Weights of a small contrastive image-text model: 48-pixel images, encoder norm layernorm.
Rows from block 5 of the image encoder of a small contrastive image-text model, named by matrix and row number. Rows with one number within an expert belong to one neuron, the router's apart. Each number is 128 + 24 x the weight over its row's rms, rounded and kept within 0 to 255. All counts start at 0. Numbers have three digits each. After the name is the row's rms in percent of the matrix's.
Before each expert's rows are labels from the 100 images, of 14848, where the router gives the expert most weight on average: "peak at" is the part of the image that holds the peak; "top examples" is what is common among them. Only what is clearly more common there than usual is listed. The data: drawings of small networks of dots and links.
# router: router (encoder.blocks.5.mlp.router.weight, 4x256), inputs 172-255
# up: expert up (encoder.blocks.5.mlp.up, 4x256x256), inputs 172-255
# down: expert down (encoder.blocks.5.mlp.down, 4x256x256, transposed), outputs 172-255

# expert 2
peak at: bottom centre
top examples: laid out on a circle; nine dots; complete
router.2 099:133130122108130115135132163135099106107167170140135128145127103121170108166108126185141155154144102150172136132142115169113158130127164123122145091108119122155171065143154129151127137114166106129107117157114144129113127088160134156154120126170152107103
up.0 081:130138110138131104143106130123166115119182100137156119095122107102113117097146138131109123131104128151136090119125145146092111113112159116086185112122145114061117161127140130088135119130093154089112138122129092124119116123112141117183183131139126082136
down.0 076:099154118157132163099131109111147100118088137122125113192166120126140150123097128133139146109145138135130136132083123119148135167119096129161078142141146083133140143144108166123153137153148115110134163105086139131155159138124118128152112085127090112077
up.1 110:114146114113109132109121129111112106105124109098140137134145146113106103132131092116078142120135125124149084099127159145110125106124130120117180130101101117122121135110154133099139102140080166070116142123147112142116172153108175138149138152124103106149
down.1 104:134144133182139176102111119144152134125114129131169090162148103144130125097080128134107122148127140134117130098115102094180119161105115115158118145132133057145128155096139149110152157142137135120145148111125138174150123137106142151142107071136114094084
up.2 088:107103137165082117092113127110075142110139137114104119130105129159139153141155102137141146133110136111120148077187083137164116129134130109159125163117148186152117104145109104202103137096157115135144126134128127140142194129122118121097110109095147166105
down.2 093:140136134132160148150153132165147134135109093111115118111140112113091124063117142099132114133093135165120130170095151095096104111091148174108127136156111079112117166119169131102130137175124127120173091165148119115113143124116142102153136129136109115155
up.3 087:152116139112104135113164137096122133140124111110138119159170178077121119113115119118137105139115121119106151119147111147134121143172112156155087142140125184132128126145129104170154154090143114125128129144125104116168145132113146133138133110068137145137
down.3 075:155133092137140140125147119153130141123119115087109106074172110161144096076109132105155119141097126183111149159122108105120137115074118138135137139152101092144111131137123119096100118180146108130134102162186146107094133135129191108132129120131110111122

# expert 1
peak at: centre
top examples: five dots; wheel
router.1 084:107143137138133127075094122106142136184111097122096175102149139117077152110120156098148110112089127143107133119136116101110115090087121124079134155143138119113110162096134129127106095177102114151101145102109140107103128127151098093123145151105165126144
up.12 118:147151123120165135133133102137117129133090124089129089119134103150134146096140105136123101145096164134101137129118163085130094145135139140143085158125101134127100141129139098106131148123135131137213075163125086147151126094136137126066109124111102169158
down.12 119:148160111148086136142157122121171111124143115089118129130157082102147136093126133132134139120103085192109129113111152140135157145124139150146113138107099118151161110066079176098157114121128124116153139146137143113145130138110159128133121119123082141123
up.13 107:116102150131109168132141145133121159109147126108148123093119121088143113132166094120141109177107117128144145133151113134172122152152128180176145145120114124156159100118145118118164115107118136111137127088176098106154129130108168112115119112155110120116
down.13 108:141146131142160168106081105132110156104124133131176118075115128145147090157152078128127105174160152124118130123147125106162124168140115153181129153162126130152111103133145104145142132112137137115135106141157114147170139141109154142118101094126098146103
up.14 104:107127154157138151123096152131098146125143156108170121094105101099158120128157084159128128169120136100144137158167152115197150184154141148184121116095120100154131091108172102144130156111126139113164117119150121130146132137127145136087071067163118137105
down.14 105:147145139143157156107093141137105126107123137111179118095109125143163098112156088147128106188141137130121149131137143115159129164145143154180107120133134124163125100132151122143124136120157126117148127147143140137186126133140151144098087094148109160097
up.15 101:131145091132134153135103103176116115116128116158126099139124153139125095141148125116135086124154229130147138120110147107121117130144090127131127135108130127075117141130114120132150154122118126091125129119152089138123100154116151144108168090136101099164
down.15 100:142152096129118133142156111174118120112104152134123132109178127146142055137110088078150133150154109148165138107140136156123165108102112134119167148140082128135121139141144101116169123162148104108143100153180137110127176160137158117142149134129099101121

# expert 0
peak at: bottom centre; middle left
top examples: laid out on a circle; nine dots; teal dots; dot colour: blue
router.0 115:144112142134143145177161091144144142116104136135132091149091128161148125104165086099139127121127143122097166131116155106152128158146120155166107129127122125141096147141102151111128150120155114115160127104133124114136118156108147137089106095133097154153
up.12 092:158138124118135126150151143126133127049132160129164108124166115107196095145143092146137143146151120154118148107143136173162144149161117150151110096139130150152138128096127110106162158099162103134143137144130149152196094130134137124136106108114077124070
down.12 085:089085113124133137099110133144141120164142117143077163130125133122080141170107172115135124130096131135158122155120114140105101094105134130095171128122139105099127161154137123147133118147115129128077143106121133104071126110137120130150149136157184076145
up.13 099:124141109143158143116084100146130136130124102127103134124115114127094169147139119112115131116155171091146116153171131114108093127113116116146138155137173143036107157166135118149122149149120136138084096133135078153065141119100102113120130123103133127167
down.13 110:107112175116070101095150143103114162145163138092145153173101155100130116121151160154141163135147100131127140137147147114129130131102197125112129104120137129150162124044132152087114108141142119135150141106085134106154119115137089079110116151126129148112
up.14 071:114122117155149120119130117153128066120119152148139118147093102143138150152147106111139151088127146129133140125127157130165168147123103107151138066084133153131099100108152125147114130164133117154124165104140165153099081142144106126118113094141132144139
down.14 073:121111142091128125154122163105084145111142102117136106119152139094092080087118140174144116153173136110178121154156137111108103097140131175109107108131133076109140127130179115114122130070124129120121113147150111111131150136128154145156156149111102103142
up.15 104:099124088116118134084093125123108147146124103112102166140133148116076137176120182135126111126128148106124118126161097127116105110099132142112119142124130146097113157121129109187142081124120133113090140120120113115090172088133117130134152125113166142158
down.15 115:090127115101134123129126184090131097143140114141132129135140129104111113144129139150119121130126117123168104140137104147075087083085093143076123101125134093090176173143148137130118142161094156117084166105109110126104120104103179132169147123127149060153